config.toml
model = "encoder-decoder image transcriber"
dataset = "analogue clock faces"
train_examples = 97500
image_size = 64
crop_scale_min = 1
horizontal_flip = false
cutout = 0.25
tokenizer = "word"
vocab_size = 74
encoder_arch = "densenet"
encoder_norm = "batchnorm"
encoder_activation = "relu"
encoder_depths = [5, 10, 10]
encoder_kernel_size = 3
encoder_stem = "single"
encoder_growth_rate = 16
fusion = "prefix"
decoder_width = 192
decoder_layers = 8
decoder_norm = "rmsnorm"
decoder_norm_position = "sandwich"
decoder_activation = "gelu"
decoder_mlp_ratio = 4
decoder_head_dim = 48
decoder_fused_qkv = false
decoder_bias = "none"
decoder_qk_norm = true
decoder_parallel_block = false
decoder_inner_norm = false
decoder_positions = "rope"
decoder_prefix_bidirectional = false
decoder_connector = "mlp"
decoder_tie_embeddings = false
init = "kaiming_normal"
optimizer = "adamw"
learning_rate = 0.0012
beta1 = 0.95
beta2 = 0.99
eps = 1e-08
max_grad_norm = 3.0
max_steps = 5600
batch_size = 64
epochs = 3.7
lr_schedule = "wsd"
decay_fraction = 0.4
final_lr_fraction = 0.1
warmup_steps = 560
weight_decay = 0.4
Rows from block 4 of the text decoder of a small encoder-decoder image transcriber, named by matrix and row number. Rows with one number belong to one neuron. Each number is 200 + 30 x the weight over its row's rms, rounded and kept within 0 to 999. All counts start at 0. After the name is the row's rms in percent of the matrix's.
After each neuron's rows are labels from the 100 texts, of 14976, where the neuron reaches its highest value: "fires on" is the input token at the peak. Only what is clearly more common there than usual is listed. The data: analogue clock faces. In brackets: how many of the 100.
# fc1: MLP up (decoder.blocks.4.mlp.fc1.weight, 768x192), inputs 0-95
# fc2: MLP down (decoder.blocks.4.mlp.fc2.weight, 192x768, transposed), outputs 0-95

fc1.512,094,249,180,172,169,248,190,176,181,209,218,207,193,172,193,162,187,274,270,201,286,237,214,216,162,222,164,210,205,222,146,220,219,180,243,203,170,185,194,207,259,195,187,196,218,191,205,204,193,178,221,219,195,176,168,169,197,187,235,203,252,214,229,205,235,189,215,199,189,200,208,227,225,252,196,221,238,202,208,157,162,207,216,190,180,169,190,232,241,266,197,207,253,185,218,235,166
fc2.512,099,244,167,208,187,202,177,190,209,286,221,168,189,181,207,233,179,254,233,206,250,220,185,231,204,209,190,189,225,176,180,183,189,215,184,177,197,175,201,209,208,186,163,203,243,171,222,236,215,183,232,180,214,161,178,173,187,198,186,207,187,216,197,195,183,176,228,199,190,171,229,217,254,220,127,294,241,210,183,190,232,216,145,233,193,162,155,198,245,225,198,165,256,140,193,219,185
fires on: ":" (100)

fc1.116,097,158,244,237,176,158,194,174,163,193,207,191,252,196,217,225,109,215,197,250,178,190,211,184,196,243,214,209,234,193,194,162,208,216,217,187,177,242,134,205,222,241,235,178,181,216,201,152,124,172,217,222,162,228,219,190,233,167,211,199,178,199,226,165,180,243,206,179,162,175,136,231,250,199,219,191,145,218,174,189,201,189,203,148,208,230,230,235,187,187,225,240,217,201,205,213,185
fc2.116,093,226,206,168,200,167,208,185,180,209,201,211,233,255,178,220,153,171,147,219,232,214,158,163,182,204,245,198,240,145,262,214,214,217,211,219,165,176,184,204,192,154,261,161,228,236,227,228,209,173,222,241,170,174,202,179,225,232,193,181,230,232,216,135,186,213,166,180,163,185,221,200,202,207,145,199,217,215,186,221,220,187,166,204,245,156,251,216,180,196,267,211,185,187,234,214,180
fires on: "<end>" (47)

fc1.271,099,231,193,182,171,149,182,216,220,182,215,216,244,218,188,203,145,136,204,230,222,184,187,184,190,231,214,187,210,158,232,173,171,167,203,239,170,197,180,251,190,227,280,188,213,186,216,209,194,185,232,221,234,197,263,189,176,208,201,228,231,163,174,175,144,251,201,198,143,156,123,206,236,199,163,190,174,216,184,231,210,225,194,177,222,227,235,187,190,167,254,255,161,201,205,207,192
fc2.271,099,225,184,160,217,193,188,187,184,225,208,216,223,242,158,189,143,167,118,234,248,223,197,186,205,218,225,213,218,159,226,222,222,183,186,224,185,170,233,222,215,142,211,164,184,241,214,231,203,207,220,212,166,191,217,192,214,215,224,210,240,196,199,172,174,194,151,143,187,191,229,199,220,205,177,169,174,186,199,212,195,185,140,195,206,183,252,199,224,195,244,230,219,223,231,211,186
fires on: "<end>" (49)

fc1.4,092,175,201,172,193,207,174,242,193,193,198,187,180,232,144,185,167,261,175,223,232,174,177,214,149,165,231,174,234,220,177,205,192,208,245,208,220,194,230,187,180,242,179,167,206,218,162,145,231,182,199,226,158,153,167,243,157,247,189,188,190,189,163,219,224,252,263,166,186,257,151,251,218,197,271,190,170,220,183,240,200,210,199,230,163,217,265,192,176,216,195,210,170,193,226,224,204
fc2.4,087,246,248,118,191,171,216,199,224,166,250,145,176,257,216,208,184,199,196,213,174,188,206,187,204,200,177,217,170,199,245,238,163,153,235,179,200,260,258,202,173,220,203,196,243,216,170,231,160,206,184,229,220,200,250,216,276,192,151,156,184,218,193,200,214,223,203,233,206,212,170,199,166,202,177,211,190,198,189,225,196,215,224,241,130,241,243,158,157,209,183,181,225,161,255,154,237
fires on: ":" (100)

fc1.758,075,143,191,219,202,146,169,185,186,199,190,224,256,130,203,214,157,244,197,193,230,167,226,253,108,211,208,184,249,161,153,202,219,230,200,215,161,178,167,278,185,253,193,197,167,190,195,176,126,201,187,227,148,215,246,186,181,180,225,214,193,179,180,223,223,157,170,174,190,184,180,253,203,229,233,192,224,190,224,238,168,155,198,156,194,256,178,189,187,225,226,194,207,207,249,178,170
fc2.758,078,243,187,107,205,190,256,162,202,190,192,166,173,251,214,217,165,204,184,214,237,206,160,188,228,176,203,222,202,157,202,230,212,193,239,213,190,199,240,208,193,193,265,159,252,205,215,240,239,157,226,261,215,176,191,202,247,200,153,197,249,216,226,153,211,187,162,205,160,240,212,212,224,199,182,185,241,216,187,188,193,238,153,252,183,188,241,218,229,187,211,180,236,196,253,198,183
fires on: ":" (53)

fc1.656,134,172,231,193,216,206,185,223,231,180,215,161,178,201,242,203,207,169,215,176,163,164,221,218,257,201,156,210,204,178,183,216,201,172,216,172,207,230,227,209,229,213,166,231,144,199,231,188,210,200,208,178,210,261,258,213,191,199,184,226,129,213,192,254,220,222,167,210,220,193,193,215,196,185,230,203,145,168,202,225,180,199,207,195,252,254,186,214,172,141,185,251,240,215,175,112,200
fc2.656,118,206,222,144,223,190,222,212,185,195,202,219,220,281,169,228,212,197,138,188,197,200,183,195,209,179,237,169,213,197,236,228,195,189,224,216,149,172,274,209,178,171,250,178,207,230,172,239,228,198,183,248,177,169,190,242,262,197,184,213,261,230,226,173,192,242,171,219,205,224,217,175,157,190,220,175,208,223,227,222,215,196,180,228,177,191,289,159,201,231,164,203,220,219,266,195,194
fires on: "11" (18); "3" (12); "9" (11); "2" (10)

fc1.78,114,176,206,226,194,244,171,213,212,212,230,176,199,207,237,183,148,212,233,177,172,194,255,250,254,269,152,187,235,178,186,155,184,160,243,175,220,224,197,234,193,248,142,200,150,235,204,221,201,177,213,177,201,232,212,188,182,192,196,193,122,186,198,247,225,247,226,194,244,169,202,259,218,177,207,221,159,194,213,211,177,221,217,214,236,237,173,230,167,186,219,224,243,188,160,179,173
fc2.78,105,207,220,126,211,177,209,205,204,211,199,173,198,273,163,227,182,200,147,205,209,217,180,193,206,211,246,190,246,167,225,246,217,199,217,206,177,152,259,204,181,156,252,191,209,253,187,252,218,185,193,259,188,159,198,224,240,191,185,205,275,208,202,144,186,197,159,202,199,214,214,170,189,208,173,187,216,222,185,214,217,196,162,224,194,185,242,192,203,228,211,180,216,212,262,205,184
fires on: "<end>" (59)

fc1.207,131,191,223,190,230,212,183,233,222,198,206,167,163,196,247,174,217,157,207,179,182,172,191,242,250,233,151,186,225,159,170,208,196,139,233,190,220,229,216,202,219,228,165,217,169,234,215,170,197,177,221,172,192,239,262,210,162,207,160,231,128,190,177,250,224,216,195,209,209,159,192,214,196,168,211,218,145,192,231,227,179,206,225,201,243,255,177,214,157,129,192,238,203,217,147,132,212
fc2.207,116,213,226,128,219,181,222,201,179,189,228,198,220,285,166,236,201,196,151,198,210,204,183,204,196,197,257,193,217,189,223,230,201,192,219,208,178,153,281,223,186,179,251,188,202,233,174,228,211,204,190,251,166,156,195,236,260,205,182,213,250,213,224,147,190,216,171,200,189,218,201,182,156,195,214,186,197,222,221,210,205,193,176,229,170,185,271,158,211,248,187,181,207,222,278,190,196
fires on: "2" (21); "7" (15)

fc1.310,099,182,196,185,230,206,175,226,230,196,225,153,173,201,237,191,181,183,186,193,195,190,203,232,231,227,142,190,223,128,189,202,202,162,222,207,229,235,194,210,189,193,120,199,163,204,207,185,209,174,213,156,183,214,224,201,175,210,174,243,150,179,174,279,248,190,221,197,236,167,187,244,210,177,197,227,163,189,205,233,186,227,209,231,246,239,184,219,177,127,208,201,226,216,136,139,192
fc2.310,102,210,224,113,244,187,221,203,178,190,208,176,211,271,165,241,183,206,138,199,224,222,163,214,217,193,256,195,220,185,233,247,207,184,212,202,178,150,298,238,185,169,247,183,222,239,157,223,216,205,182,253,183,157,183,240,241,185,186,210,257,204,221,170,197,205,171,219,206,215,210,187,190,185,206,178,193,215,223,204,195,185,175,229,176,161,260,163,205,259,200,180,201,205,291,177,192
fires on: "11" (19); "10" (13); "7" (11)

fc1.18,094,195,193,223,177,238,136,230,182,227,214,219,233,253,213,174,189,181,221,219,187,243,234,231,195,226,217,219,185,202,163,186,243,212,233,230,186,207,182,185,195,225,277,130,153,193,204,161,168,155,187,196,210,207,197,186,213,248,187,218,225,203,242,210,231,248,176,255,208,197,168,153,210,234,169,220,234,165,196,170,184,227,235,189,214,206,233,237,199,225,224,254,201,232,206,255,150
fc2.18,095,216,214,143,170,183,190,182,217,170,209,154,206,292,167,205,166,194,182,273,180,177,199,179,198,270,243,186,198,173,256,165,209,168,194,192,196,202,156,223,209,199,287,189,188,208,149,221,175,172,173,232,171,207,215,182,212,220,190,194,196,171,220,187,222,210,167,210,177,188,197,225,196,220,193,190,223,190,192,200,201,185,232,203,250,212,245,231,138,191,268,194,140,223,211,226,141
fires on: "<end>" (99)

fc1.98,141,156,210,181,214,214,170,248,238,183,246,170,188,214,237,188,192,158,199,167,204,211,209,243,264,247,168,177,209,183,211,191,199,167,208,186,231,212,196,216,219,224,164,201,191,234,219,160,193,195,213,175,213,257,238,197,192,200,147,228,119,202,154,238,224,213,225,186,215,162,185,222,199,147,181,208,160,202,208,230,177,200,210,214,242,259,183,234,162,142,211,250,199,222,155,148,210
fc2.98,120,213,222,132,236,171,217,202,177,198,223,188,219,282,154,213,187,194,141,207,213,213,172,198,211,196,252,198,222,191,242,239,201,190,209,220,187,154,277,226,192,166,249,184,208,250,169,238,237,200,193,249,172,151,203,232,258,215,186,206,264,185,205,161,186,208,169,179,195,210,211,183,173,201,200,175,193,207,213,208,205,201,176,227,186,177,262,163,205,240,212,186,213,223,268,194,191
fires on: "2" (25); "7" (18)

fc1.175,108,139,246,152,213,199,184,208,233,210,234,185,152,193,249,162,183,207,227,178,182,211,212,244,259,238,164,156,215,176,184,207,202,155,224,149,207,221,191,236,214,237,159,200,141,250,188,184,167,212,193,181,211,252,252,231,185,177,209,214,120,158,191,240,218,188,200,199,255,190,185,233,240,196,240,221,168,193,197,241,210,188,229,205,214,235,179,256,201,153,206,219,232,232,126,142,179
fc2.175,111,211,228,130,221,194,205,233,209,215,230,190,203,276,179,211,198,206,157,195,210,206,171,211,226,191,249,181,239,175,229,241,202,184,216,209,194,170,270,216,177,164,267,180,201,263,178,259,224,201,204,253,192,156,195,254,248,189,195,222,243,181,215,151,178,203,169,207,209,203,195,192,177,202,180,197,211,219,203,209,204,185,164,208,184,177,245,159,213,233,203,209,206,241,258,195,195
fires on: "11" (30); "12" (12); "57" (11)

fc1.617,083,130,201,135,205,164,129,220,162,231,130,182,231,199,139,255,198,163,144,212,151,205,147,180,161,182,219,175,186,207,212,193,194,228,203,260,174,158,255,156,185,197,184,174,193,196,222,214,191,185,203,218,216,186,231,229,219,210,166,260,210,168,182,192,197,226,235,208,217,191,229,175,230,228,249,178,214,206,189,211,186,249,211,195,166,163,237,193,147,249,220,190,212,223,246,198,158
fc2.617,088,164,168,217,175,227,185,199,229,130,179,182,190,133,209,176,204,201,249,208,134,208,248,196,208,241,177,212,178,244,140,181,195,194,185,183,210,218,152,173,225,212,175,224,207,153,232,180,207,178,221,192,221,220,199,193,159,205,184,195,165,204,170,293,240,205,200,233,229,222,213,193,187,204,181,219,217,143,242,156,203,209,236,212,242,221,147,218,200,222,212,223,177,162,153,218,200
fires on: "3" (18)

fc1.115,092,173,176,194,131,218,232,222,213,220,266,191,234,199,229,159,137,152,253,223,217,233,183,165,228,210,158,202,206,174,235,150,220,213,199,213,204,231,174,226,185,200,249,165,191,190,236,197,193,179,199,187,210,217,250,187,230,164,207,175,184,203,234,185,183,223,225,217,189,201,167,235,216,183,181,197,185,179,204,227,218,218,184,191,223,208,201,224,199,209,253,177,189,170,230,241,167
fc2.115,097,208,172,147,222,195,209,199,183,224,168,184,199,247,154,230,147,164,124,204,227,239,157,204,161,188,234,182,206,155,256,222,201,190,178,222,170,169,218,208,164,131,242,198,213,215,226,221,220,172,193,221,172,165,216,188,219,196,196,201,244,202,193,145,162,189,162,173,189,220,239,219,180,198,176,161,203,192,191,214,180,182,123,203,206,168,199,193,183,198,229,187,223,227,247,186,169
fires on: "<end>" (67)

fc1.323,095,242,233,182,244,262,166,259,163,207,206,215,191,196,126,169,166,177,211,225,234,223,199,214,184,239,178,196,217,166,212,213,213,212,276,222,217,195,258,169,162,172,179,151,181,191,190,175,240,185,202,257,204,194,194,229,231,207,183,226,268,203,176,216,204,208,245,270,199,242,185,195,207,233,242,183,230,218,140,177,189,217,212,257,150,162,250,143,201,257,181,157,235,217,237,252,222
fc2.323,050,187,161,208,156,224,143,182,230,172,146,174,250,167,175,222,191,147,251,157,168,187,244,163,217,217,146,171,197,186,191,231,163,196,194,178,216,231,121,165,168,215,174,195,207,203,249,183,224,169,202,182,272,225,197,192,157,199,174,180,183,213,173,240,220,197,218,221,224,214,241,190,186,215,150,237,184,177,226,212,219,252,229,200,260,234,183,229,188,210,210,237,171,191,197,220,223
fires on: ":" (100)

fc1.101,089,161,241,207,275,171,185,152,247,158,173,177,156,184,203,184,263,192,195,170,158,190,165,165,180,202,178,215,199,240,190,226,180,211,203,196,252,194,212,176,217,194,130,268,211,240,199,121,202,275,188,163,207,240,225,185,219,237,180,167,182,201,173,248,169,157,211,171,173,180,238,162,177,171,206,170,162,195,205,189,200,203,226,173,195,208,182,212,204,211,196,230,195,228,215,168,237
fc2.101,095,196,260,184,239,191,208,245,195,187,214,203,209,276,195,202,246,223,185,183,196,148,183,217,238,195,247,152,201,199,191,249,207,201,234,199,188,190,284,215,204,196,229,200,174,264,173,236,187,226,198,238,214,178,205,249,245,212,171,188,239,244,242,198,184,248,162,227,225,198,191,152,153,198,215,166,208,211,208,214,213,195,208,219,188,213,289,168,215,213,161,218,204,207,258,160,222
fires on: "11" (13)

fc1.472,114,179,213,176,187,226,158,231,220,206,195,166,190,179,249,189,165,183,218,213,195,198,215,212,247,222,162,171,196,168,191,189,181,175,190,152,220,265,192,205,200,188,168,199,166,232,222,178,164,187,231,165,213,259,259,196,201,202,191,241,132,206,173,249,237,211,202,178,222,164,184,230,213,151,186,207,145,159,191,221,176,207,186,207,257,245,192,243,170,167,206,223,206,207,128,141,197
fc2.472,108,221,214,146,220,173,210,202,180,218,206,179,210,269,154,226,180,203,137,210,214,216,167,190,189,186,254,183,219,184,241,227,210,200,212,220,182,154,272,206,164,151,247,179,213,246,183,248,236,198,204,240,180,149,198,220,244,194,186,185,263,222,221,150,189,218,162,192,194,210,208,173,186,211,193,182,214,214,206,215,206,214,174,226,198,168,263,176,200,232,200,181,222,223,264,195,194
fires on: "2" (44); "12" (11); "7" (9); "11" (9)

fc1.25,108,198,226,129,205,199,198,215,216,156,200,209,243,234,169,180,171,219,260,186,179,178,211,209,208,201,222,195,181,196,177,184,226,208,206,259,202,96,220,182,157,198,225,210,225,137,204,194,233,213,159,222,183,188,137,237,122,228,181,228,210,174,205,227,198,194,175,217,221,204,179,182,196,196,239,184,217,231,188,191,226,219,171,274,143,169,253,155,217,198,190,151,182,232,191,179,179
fc2.25,128,236,158,168,178,206,241,208,201,192,195,192,234,163,273,194,185,242,259,174,193,216,194,189,217,247,176,176,178,168,206,120,174,180,207,173,212,186,134,195,227,221,218,220,263,223,233,217,203,190,206,145,199,201,166,162,132,173,221,193,142,180,218,254,185,185,210,213,224,169,168,239,230,204,197,191,206,179,163,178,182,156,182,265,270,274,169,201,224,155,208,189,216,177,169,186,173
fires on: ":" (100)

fc1.750,098,257,173,203,158,268,197,213,212,233,219,199,200,181,194,208,155,237,273,228,266,219,228,186,193,247,186,187,214,184,230,148,231,196,199,167,185,198,159,247,225,232,241,196,233,187,181,229,169,159,216,191,230,149,194,167,188,168,245,174,212,204,214,176,222,207,240,225,166,181,190,237,211,243,172,247,253,209,186,221,203,199,191,197,216,191,176,204,231,236,236,204,236,189,214,260,157
fc2.750,105,223,190,185,183,208,182,171,205,250,213,187,206,207,159,235,173,194,192,211,245,204,173,197,191,219,206,190,230,184,198,187,246,223,167,202,190,179,187,206,183,154,200,182,217,203,228,225,215,174,216,205,194,161,204,162,207,189,238,185,233,223,211,164,175,180,173,186,190,209,232,205,265,233,95,226,227,194,185,211,205,198,112,196,218,165,162,210,259,194,229,184,253,158,219,209,171
fires on: ":" (88)

fc1.347,169,153,211,228,228,195,171,206,235,196,221,182,180,192,245,172,202,163,199,181,159,185,227,257,260,226,185,186,205,193,182,195,200,174,214,167,219,247,193,202,208,235,160,214,162,243,230,181,192,199,225,165,206,271,257,201,189,192,175,208,121,192,184,245,206,205,196,180,218,188,204,214,217,148,203,223,143,181,223,229,200,195,213,182,234,251,156,225,156,142,195,244,202,194,128,137,194
fc2.347,128,212,228,129,219,182,215,206,187,202,214,198,205,277,177,221,207,203,139,202,201,197,172,188,203,190,244,185,228,181,233,241,204,194,202,220,178,157,277,208,186,176,260,189,200,247,174,238,220,196,198,249,178,172,203,236,255,203,172,214,261,204,219,130,192,208,171,199,191,206,204,174,160,198,199,180,205,212,205,205,214,205,178,222,188,193,265,159,203,223,198,192,226,211,261,195,199
fires on: "7" (27); "2" (19); "11" (10)

fc1.217,091,169,248,226,252,177,153,197,209,200,181,171,151,200,203,205,229,152,205,209,183,225,223,192,217,215,188,239,240,204,217,237,208,163,209,217,226,168,220,188,241,180,182,237,184,246,267,155,217,234,237,166,186,230,273,206,195,236,189,237,216,191,150,234,169,194,219,230,187,195,195,184,221,204,191,192,176,168,217,210,195,189,194,162,271,209,183,199,198,186,233,257,201,218,174,155,227
fc2.217,100,202,228,155,250,197,226,212,203,195,231,237,212,278,165,225,222,179,155,179,202,178,169,205,206,172,244,200,186,203,237,245,209,206,239,217,164,165,246,211,168,163,243,188,205,235,181,219,194,213,185,246,179,177,188,263,279,195,183,211,260,263,233,175,172,244,190,206,193,234,217,183,143,196,232,179,186,227,230,216,195,193,183,205,201,158,290,177,209,218,195,205,213,210,281,164,202
fires on: "4" (34); "3" (20); "7" (13); "9" (11)

fc1.388,154,158,200,219,197,208,166,206,215,176,195,177,193,215,243,177,216,152,208,173,184,198,226,204,258,221,163,220,215,186,214,172,211,185,207,183,213,235,185,230,208,216,175,205,175,230,245,147,190,187,205,160,194,244,249,226,196,220,172,207,124,219,189,228,227,234,187,214,202,212,174,239,183,178,208,202,149,174,211,258,175,203,206,202,277,252,164,246,174,134,216,232,214,215,153,122,223
fc2.388,122,209,223,140,215,177,219,202,197,191,198,215,215,289,170,237,204,191,134,198,222,210,167,181,202,182,258,185,215,187,258,243,205,196,218,205,171,162,249,219,183,168,263,178,201,234,185,228,232,200,182,245,174,164,194,221,260,194,199,205,270,226,206,138,199,228,170,206,194,226,217,195,160,201,207,166,201,213,215,209,197,198,173,219,195,183,267,159,212,232,212,199,200,209,277,206,195
fires on: "7" (7)

fc1.416,091,223,174,169,146,219,266,202,117,171,201,163,170,202,184,178,169,192,147,218,192,190,201,187,136,132,172,187,200,174,218,197,201,219,265,203,182,193,199,215,175,215,217,138,220,167,242,261,234,166,195,204,211,152,204,241,212,229,193,201,213,186,181,200,203,242,212,247,196,226,208,263,188,204,236,185,228,185,227,239,184,179,179,244,172,223,239,216,207,228,187,144,219,214,261,235,229
fc2.416,087,205,200,227,281,169,239,216,211,223,170,143,207,232,231,215,221,199,216,166,222,222,238,193,263,232,197,215,194,229,214,214,217,167,199,181,168,134,203,237,196,167,209,210,196,178,158,218,235,214,183,147,237,177,195,143,226,225,204,159,184,160,201,261,195,178,189,214,239,179,210,215,180,179,198,180,241,217,239,178,230,199,181,209,186,219,190,139,189,189,241,216,196,112,185,202,240
fires on: ":" (100)